python train.py --model="image classifier" --dataset="close-ups of made-up surfaces with and without defects" --train_examples=203450 --image_size=48 --crop_scale_min=1 --horizontal_flip=true --targets=["material"] --num_classes=9 --arch="convnext" --isotropic=false --norm="layernorm" --activation="gelu" --mlp_ratio=4 --dropout=0.1 --inner_norm=false --patch_size=[2, 2] --depths=[4, 4, 4, 4] --widths=[96, 192, 384, 768] --kernel_size=3 --loss="binary_cross_entropy" --init="torch_default" --residual_init="zero_last" --optimizer="adamw" --lr=0.00075 --beta1=0.85 --beta2=0.999 --eps=1e-10 --grad_clip=5.0 --cautious_weight_decay=true --ema_decay=0.999 --steps=17200 --batch_size=64 --epochs=5.4 --lr_schedule="cosine" --final_lr_fraction=0.01 --warmup_steps=340 --weight_decay=0.2
Rows from block 12 of a small image classifier, named by matrix and row number. Rows with one number belong to one neuron. Each number is 500 + 40 x the weight over its row's rms, rounded and kept within 0 to 999. All counts start at 0. Numbers have three digits each. After the name is the row's rms in percent of the matrix's.
After each neuron's rows are labels from the 100 images, of 14976, where the neuron reaches its highest value: "patch colour" is the nearest of a few named colours to the mean colour under the peak. Only what is clearly more common there than usual is listed. The data: close-ups of made-up surfaces with and without defects.
# fc1: MLP up (model.blocks.12.mlp.fc1.weight, 3072x768), inputs 602-687
# fc2: MLP down (model.blocks.12.mlp.fc2.weight, 768x3072, transposed), outputs 602-687

fc1.84 129:461467556380533530584537591509504535522480509577505552544472368540478517503504552516534610458466504439484477476481525560469568565485570513556498542563474496536472535526536498491438518480522478452482521572513518394482533591522464465463492534421491625549510485
fc2.84 219:448492434553531466532487577548469491457532555597483542510463494454544549492558498484521508538484547472425444490497446492441453529529444523448497446522541510486492497471468455447502478492504511531485463447536537463542471427547554480558538505508561507477429527
patch colour: grey

fc1.147 089:420502469428557498540537515543456493572464518523573515468529556493503563435476481498567500459477507512476424470474495531578486529504463533549559547557511484557453529547488554516453535494502541567522549537540432461600588484539528526497460496473512504424477532
fc2.147 034:473489497511545464497459587606465479496522516587476488535367536538494529508452491506507450483480523490558514449496518441428528503515473550564445461529476549524527521432547447487545495462530488538500489485507471467440539487524607450442499556568506504462461468
patch colour: green

fc1.52 090:426552518492470441537501496541459465505418513479546527523523474442496514460458518507576509476447502491451433420457528546550426591449580496475546532566427485490506479572472522494478471466513538435518550518543472530504528530462509517527462570489512525464492512
fc2.52 067:623482507510514549502499473489468515499519498527543528477510512481530459486516532526527505510537500505516426557491412563534469497532565506490543544461476468478478489544519452451457489570469586531503480492471484381499473516448444427552491509493456477483479570
patch colour: green

fc1.373 080:494508552497517534548571534573486472514511486497552525553547467554485647425465500495519550488477513468500467440584507512542440530466570518525537494580467450553472465554516495518514508495456505545429605508481463443509567536529481525524475548520502551462480457
fc2.373 058:442494550478578560422559459466520497495524619484481516436518459386498540552552522491483548469528528492465533588485491510559512468484499514438534588508464529481521462506529506437478487476504511444523523482484477515494486545493360547586534521444494472525486486
patch colour: green

fc1.162 088:440469500462563536521479521506509501508499503539544546532491514513512502438480538429494525538532560485481458539535597586493510470487535474490526528498506470531505527630491523516445452542462537472524523523500487523671511491593523581575511541489507527510511427
fc2.162 113:538524519472537519423612465420509501466484527413509484475571399497458504508480508513485533495566481449520554577486519496607514479494523451475480523492468514542538476540514542501502439504458484438493541497503444590515544563471510625476483495527490505526508510
patch colour: pink; white

fc1.707 111:455410497473528537525489494530499473510416487527573542504536511469455516460494505506542474511532530498496437439423513467492472493473544512524498529496489496481461458606539514446467466544498541570455544526522461545567527493540467540524494540502548527496489509
fc2.707 210:491541537469574527481565452447541485513549618431525524435554448425524504500547512519528541538561477478499509579475492528565520496506539522470551542503484498464479443539455495495437461548477517419517491492487519479487458548466390514612502492419473469488472509
patch colour: green

fc1.642 098:473506503506539461550477494490527501548438527514523492510538496525549580464451536490475550421483510475554427429468480476552505510447513553469523492521502497486450467523487511506482444534494497490493548501477500505489509587500609512484538577503490470438513444
fc2.642 117:387483462521522497526440448537522434544524556505476499583530467500515486510558512484489442464409510570500518429479523503467498482489472535515484469583485469493479504468471420447490440523502497508535484511470520488507475431515384490460497462434521540512431508
patch colour: grey

fc1.345 093:485499542514531403532554484579516536545429510549541544530471444521496520488475497474558453442497471507445523478444459538494536500448535538468537513507498444452491513535464493478490521445493492514489517498490444452550479499491527543455476510524487511495504477
fc2.345 060:458502516490508484480420406507436484484511511617459471531532453452488485509553513490447405461433545547474472504447490492482508498505437510518485483505447473472535471444506449437524451512496497581550473548452458441535533416463377476510540525438491511486525430
patch colour: grey

fc1.299 086:506475527457517513506490500502468499546499541614533531507535471500497477460499534420522521547479517429482527494557495505528509505462503540533568495459500467489479490490423526537493515479479494506529515485539497485486526510488518491530477528429475508571421478
fc2.299 056:563409511529449607450499509516518490568514448546505496447489532482516484520456513475494480434530476483577517523501480534534449571529535490476510537482536521481478560522522504482491609514481542540474520443515470522425499537493498478497492550608478472519543548
patch colour: white; pink

fc1.657 112:474508513531487414490431581474448551492478566494508544494534543397498474481417462484530550421454500428474521505527502536537550581476480441409517495513542463500457409491460550539458533401513499497460544538480498560527522492479514515566509551494530475445475498
fc2.657 134:422473547464544504539581529486556515515495497487542513528440460571525538507565524579504427548480478452504543474477526427521541502538501564567474480522457559521540427504517495503524434470556430489465493496506521535575487496503533579443597517458448494533509415
patch colour: brown

fc1.636 095:483524532505547471530485527524512500551431527505556526496526507513510515451421524485547508404495464523552455494473501521553501573502576554547537534550533482472454517505528556516468458512531519576444533516559448507523500495587565511476480514500515496507489490
fc2.636 096:506479517540413508508474536570443502514477471608484488499482592536468511518489520478467410491455543535498426463499449484465535513483416541542489534514493490490537524461521495465542575451505510607488508516486554451504518418542543500496522501548522561543501470
patch colour: grey

fc1.401 156:466474601541474431497539506520497567532464518515503571480454501535552521480512492462498459453477503492482464469525459513520458487438472609418547510469502465487449476500428525484478448507471507435510504465525398497513457580426578500486502517549513516471497472
fc2.401 265:434517451528520480486398454531474433496504514533429475544513486451522522525508497438477462472469547578497521492478522511474497491499439458474479484553522474475477513460460431454519475526459510513581474494489481411499475470485400467505482493441529500471405548
patch colour: grey

fc1.153 086:492474481463527513537484524531499499547484515550534517510541518494501602448441481487564506458492466500459470472530470514532431483456490489554517532475443428507491508556476519530430527482492502520482556498541444489508583553456491500534524522476494518524460458
fc2.153 081:547470547479471633421600446496522504553514493472514506422538512470486494525484505513512497455549471449507543571508473524590496518509577531503524566484466512485511485533559544492466574498498542516484524472492475533512477540493476567513525481486453480565529502
patch colour: green

fc1.48 111:452472564506511480503460489466423464485500477520497511432499480485505560470525536539494468532382521520453460506502488514513461504517485475520489514527462468544521490530452510535519486491441484490531548525580466476492499605469506523511457520465493502482492459
fc2.48 120:588459516453505537500494552428534519491458505556500479459454498502436502478392532454505564517500425479590530571492519496510468481479544440517482545437463478524490587537501505568500468437458527444496538495521490491374576584445557476439407479598500469520553513
patch colour: pink

fc1.152 075:506481534524509529593473560521518506504458543474514504492495495561508471469472540462521565509513498491522461499517517521521519521461597540515540584544582481492467440518443528490508478414491456469450571474494478541548535604486479579491489504501484529471522481
fc2.152 027:616493563514529575464520454499552432542542514536489510506523483438504541518464531468447483447527527531552564526467494513576523489517562495468508577496470519459506468578455451499474495494472503423548535473497483457449499528415470504560462505508494489508424522
patch colour: green

fc1.661 116:447431498475523494533532477528522486488446481492623494487513541502445584495456490492540499485514541544494453431433487502491443511467568542581512556509513467516487455553512479472465474512438536520497558480506461515552536486550481559505504497524500517499494484
fc2.661 223:496541507484560518496549457459540472523546590442530534433555478438541490485544495511549539544570470462497513571486504532575509500529544518454561516496506498459464456541454501499421486562481516432529481476485530488499436551465399511615493487430470454489458540
patch colour: green

fc1.199 095:485490471510518494525526554572477507525415580492517560492525523460556541407426521451517628557470541463542508503479500503538482513446521498497544537499472481471441439594433472501511491479488504522510507473504507509525573550579542582504497514487497516443515476
fc2.199 046:486516484513511506487496504537441532489542538489522516502498527493503526533606484535490389505455564535448433505517434463481479480523490545501503486549454570459542456447564446428510480521545485541509470498464494476554501455525466458567560502460495522504476473
patch colour: grey

fc1.693 084:456419480410558491511515477532516490519475514498561518511555489468496583468466550495542493458519516470503469429500531518541476549543473540470545515548502474562472483550485559467466452534429490474481521503496465510543569538544594553497503519521508498429525475
fc2.693 082:526530554485591533471578471460576447511549594432527532480546438415523545523531510493528478546546480497492512554465483507529530532510481548464513554511464562453494474532458466478468460507481495431480533473508500478485474527471392505575522497410467514510442487
patch colour: green

fc1.410 098:441422483458505507496515475509548462511451461482640532474546519519468574471487524504579528512524452491532480448471493536504493502478494532522548538537517456509468456599516528502456448495435531546481521501500477526558527476525487574477504501522492484473534483
fc2.410 150:489544538466584521488557420461549456524529626409531502491576437440514517495530521506531524538540458480503519549468514521570527491515532526484531534510480506458487454539445490502461447527475510399520491486493520471488459558448419515568488499390457476497449518
patch colour: green

fc1.515 094:519498478460541407526498498570479544550462578518512530508489490537551498447468508507484534411489479462541422450474485503526467515454553569515531483597521489540419480513459570465493440467514506458478544471459468525530561554522592591487494560492510458436485529
fc2.515 083:421557489500544435467480427504568397502544528519460469549519464463496505500542518454489496486500492500503596494453582465489532491490473493492482480547477507463523518513451479442470462492488479499549527468513437521479493515474400525438458541444519486516416496
patch colour: grey

fc1.103 121:437494502518556532474470530524525493544524463476505522507501482599515563407454522407525505555514471450546515492568560565514478474483493462535497504462535491499495544561440497523501464537474501492517487550478480582616584511560519585510519518496506514524476440
fc2.103 187:532518521448524498463539470433503518479470502446491473478554439501456479508478516493491566482554491468517550559469526490546527470473546429507477518483486471561499520515560549527523459484449471466492534536504440601509561576497486610439461508528502492507524457
patch colour: pink; white

fc1.139 095:487515466447528408503505511491509458514560460488486527497577501403535484533439486479477570484511539509571466449491506550541452613489445534516528506507502464506431469515519533571507449571519488510450505513482559477644542513612564463560453543534525429517484464
fc2.139 097:538453534468517540528558498550460522486470524497560490531505445547468515503478492545501363491495462523511477485509460478518579524516479577607475520486424584506557472487558504533539440492511478474409485535495478449509515437489586469458542521453447561511522433
patch colour: grey

fc1.37 124:526470443530510507549477575562501512558466490543477482539512472406481500499543476481524570482524481430530497514453487506499526497472522469438469480475562526521501501504500537494471533495514523485470567533414552532519507493498484556462451519477472508523529488
fc2.37 146:457507439539458496506522399494518439537500468416509476542602531468511472517521456534525459482481473472447527461501549534573545513526478544485520441552526509433486451505487561494493514527536488523521476501399517511560448467478396591535508461454484513531473521
patch colour: grey

fc1.530 088:474445493463507481565499503581562512515494541485583513539538501483473584441487484443519544504477441464554455439486510548476462545490517508537569525482494484475491466545550506449430453502419502521484553485451489472555511544497493604443509496519501482447496455
fc2.530 108:463533539462600515471548430455556441500544644399500508479567416425526528520541517485509524526532480489494537538466519516546517492503498524454531534518482515457492457524455499484468464508485511426537508481491506475475455545468355520606494510388482472488441498
patch colour: green

fc1.671 093:463442517445565476556523520490509468555498511505577531522607474475472578470504522530597487518484537524457440459456524492509485528480601514523480537547526489520446478557483497491493475479485500528445553525553481512563554549551481567529469509472520528479526524
fc2.671 131:472534566467585520459549477461540480500546628434498522431528455411536537508545512491519573543559492488514513568483507523541508487506510495438543550501495505473478460538444492492443464513480524394547505471509520490463452589476427510622489511446498457476471530
patch colour: green

fc1.50 097:507461568500541487516637491517491561519436471517483556501501445474525506470465543394489474499500547513511437475542478530601465499425544490529532552494530460528509541517422486475477475451485455561497540496506487449568642587567446529513488558478502543421484450
fc2.50 046:427475485451563480477494539498525461509512461495479507495426498473504466528487478445459429513492479501502594505516554473484545468538420456472444471500503621510524506438492526526534474471479449497470524509459454574509580515507349540518465548512526550484512468
patch colour: green

fc1.163 121:413461518482495529551518515501535467498449481485649504490552512506476581462466511468552491492535495517531437473476490512516485510503531513521502533517493481516473500615494472465458493508446559548483573476482485529568561486551467554485527522502498520471531528
fc2.163 240:489538509474566509497542446448544470522533598441522521432561462441531494488550497516544547532568466462490515571483504529581507494522540518454556514499505488465464450533465515500432479570486510439533469483489521496507452568468382518609500488412473450489464533
patch colour: green

fc1.224 081:451489541472492497546528510521508527507422539523549597472487539502526430426438515494501545514572462471513478503525429539504516499464494558535574527461487450519474438572484521471472467496457496472451552511508458486558566450561547542469435566479546536459500525
fc2.224 040:504525551481498542416492574602502461497514486482496471475372542468529524507432505508438348483522586493555558507523514472492528489495497463500506509502479554527557452551500467474526532524509512486544537514500491465446512483400515497590503561594536530471518535
patch colour: green

fc1.254 080:465469517451503501486504535552482547549506498516546550558459471532510514432503489452504485551524460468465513474518558523522440552500569509498508546472539511511445519527447520471467512497524504522514535466497469532584552500500490541503517544463466547498472481
fc2.254 076:537537582478500570445575431497477523548524459439504492448548489462471439517517530525493522436539521488494507546513453510556529463504584463482518562469486477478505445522553533479452564504471537507503520531474454552508474527492422557548489497487454490505560512
patch colour: green

fc1.75 115:475517569546518480555496602519424496544403515528458537504431470479495543497525481395494500459420516451511477500475547495515547526452540509428483555537474533451527543539428493457454472546516529522529523507514486507570495597560506505496392546504445527492493488
fc2.75 147:490512449516555479506557471451528459512483501553551475506556470475496504479526489461547498550538454462460534507502506501530473556551433516455468457506517554483525484500484560490471454491508468499446520447506496535521506506478435515503504479407463473559382518
patch colour: grey

fc1.234 094:553520450469535491422538476473526565468484534498505493437498467490540497453502481484500638458540550570553506529474525509581468491503488440576554425483471498481478575466513466517510487493487469560425472516518488506568532443614639572509492519501527515444456451
fc2.234 078:501479506471534496495534519517431535467485558469522466530467488552419525546509465549500463507446491526486458468512478434425544491523463530572466456498434583522577454431574527501542460445526452459436473537461468461534556460526573532473565550525467574498531405
patch colour: pink

fc1.483 088:467452476447534527538538518478496496576526511506601531508582465491521475469471520418546576420584486496544488486455506567513442526484504472553549501552499511525462492515524542564524404504494498494472489471444483535563519498508528559503504537543550514461502455
fc2.483 083:472422505528517533489502465539497481536492512548513482515463487524466553537535492518500447505428446527504537493482561447553523465555501543549502468562450549486550480506545460472544474475575503518480501457440490491533492479500581493437516545474494492562539480
patch colour: grey; pink

fc1.585 110:509508602441469473548573544487520573474470548534546492526477491516456584541402536487498462499438457482473433510525478504510550538509546541532535590501529478496495397550518524501464540483479518470463509523587512462521512607524501469463532527462514530513456470
fc2.585 106:450528494470515512492446475499432554436497563536449485513527494453473505539572487521468545459448563602429427528491443484449527464466436475488482525519480499531524451438571464447553469493510457491520472571427479441583536447518489505529579512454531554484517434
patch colour: grey

fc1.426 092:512480493456489515617579561565487524517483541573451530567480486540458465497432558497528547509538537506463460465523567545557558524465465544543568560481462451553473485530491515477506481528479446475497545532470476484508487553580561525493549550430489578497469454
fc2.426 040:533450443528536523483467560427582485507509553620528521446451517474599503504501480505539485539541507437482517532501459509520469532551428538424509499529495552487494500462525485525485478605526468618480497450498489432523476476466489493545524493452496483546483533
patch colour: grey

fc1.272 116:525541487530512416529483496627539525533437546513518525511475472503546520510496512475483479455448470368533452457417468573544436548514493524482575509494493487412412461524486563497514500451445537505461487440475454506513519522434506507486560505488512488459491487
fc2.272 112:557537423516532482522471478426508467513487576489504487537575424538488405455470493465534476513503504504506494458491464541480509563473444507493447488460479483495490530492476489520489439529420473510489504565524495460486533439446366496445463465446487568494415478
patch colour: grey

fc1.767 121:475497534383506527619527519516530461512480514522490515536513423541455520452502557539510575502488492427476472476505543562464504528467521519587521563555514469538503504515495509454443551440487497446486519563595508461485469562494458480459507558421505553493491481
fc2.767 185:457490443565530455538470575567498468497534498618485515553447523460532575503537517482524518538458529489489493480484470465455490520549418521493495463548528521458500518496477433449518471453517502545492473429543524436519452422552605464509530532528550477501412504
patch colour: grey

fc1.301 078:471513488515526496520517541498507485565506453505555575512497429521496478460484539482531546540499481487470469430513575544491551504440560559475510583519493460501463494622486469524523516503470467477554618509541535574540506502545537506537486486451554519533492497
fc2.301 031:489504495511544526483541536462522510476519558687520575426462453453542485505542494462556513549548459509461526559502517495524427501531516474412501529527495520469484560448509494451470506494463524471452497421539478444468510555515470494530505496451481489536426507
patch colour: green

fc1.225 078:490479513500550461519484533536532536498530516578542519496530468527489564491522513407532564476481472449507507482520527545530493499478503566566549548509474479456507483516487527522509461435451475475488543488542452493478571519456552560506562558517491549511477475
fc2.225 038:540456546495487610422536562530508469564540448603499511477435577438472556573499503478451514461513474507528540560497493465489478495495574477492500548522487541473533570494549458450505593476473510565508534453529469497445527569544515503462501555576494479521493504
patch colour: white; pink

fc1.766 099:407471493439498484509479514499501472483417521526582517486506496500492636441449482506568525553537467498527485469515520523479522497486516502509533500449501457487457498616472519466454493529476498559488520523514475519551509523557489541495525527460531518476508512
fc2.766 149:469518531468621513464526464444528472486536633419488530444561418428545529511541508486510579537568511486491521575474509503527491480496519481433519532483498495484480466526458497501454442540477515370547509476518501495475479590480396509594489502420500466479451522
patch colour: green

fc1.359 159:457509523514510533489524475501442519478479513494551508506496481479486515514527475495520491500496535552452513465459499525524485500485585473532520545486529509577498514585476519477477510482497510518516531557535541519495558492491552519509517520481495517490493497
fc2.359 255:548498489573518483473458504484501468505528550580505479466496526479527488466490498478543472549565499527519486525506479552524453497571456478447500475506533513463452512524443471480452498550468526473512478409511515444462482507445572408551447532483515471503451617
patch colour: green

fc1.664 088:454463530527555417517554556526455503532480485529487519474471447457490514435479539454499568484466471482436495478533438550506499507502502519522512493549468484459466501511481515508446537416502494518545546497554522480451499557496497557454490515461534575438491453
fc2.664 046:567459567504533502456414573506534493507507462581472480496362582500473563521434525485424542491500511539612526534469529488482520463507544484480480532496464489502498553522526428505524497484518484472514506501531467509421536552470627441451454558623527467496539479
patch colour: pink

fc1.135 093:548503438484533471490513477519485504509508514541573555477532446492542507395487572404540562504539563466545492512495488525591513577480501499488541454505451500518474533532457490528488482492500486461494487481474505558528545487494583572487512526558551455477440475
fc2.135 129:472487462528515536455522414499507463485527515477494448492551475463482526521547514485534509474474462477489563520482563487579508431528514509506521432547491511479522484514529515435511483507537522486523507459435481556533493508453474616504496533468523470539479522
patch colour: grey

fc1.723 096:403475409481513455475553554434529472479463530538515526552529498498477512514529488501533518482478479543522483527481576531514483539482494543537486519535478482563521487465482501523470535467435496525525542509511538457559529512516434520458484559482519478455435485
fc2.723 100:474522468463456489485482522537448531423475565531466445439512504472489469505558486539497440511494603535461431554511476504432498516486482429512490483484514509515500469455509501527521478552487494445496469567539507508549529458490642465606496522519551560484507481
patch colour: brown

fc1.633 134:481509567532518484522539565523511509518483498477521499488485404466455534527457532426484593372458462549503481456481495501541458540487534522575495532570481458496486519511503511457483478427515474460531514511530460422553472516470483514457498493547518533500500423
fc2.633 217:464477453564500492507463551551470428491520496609481507487484500449564516522540499473495424496482542483451490472496477493444457546526436536452519467529549513467486526461461445451482505528514516543515481440513528461528448437519454457568546501494524517490401553
patch colour: grey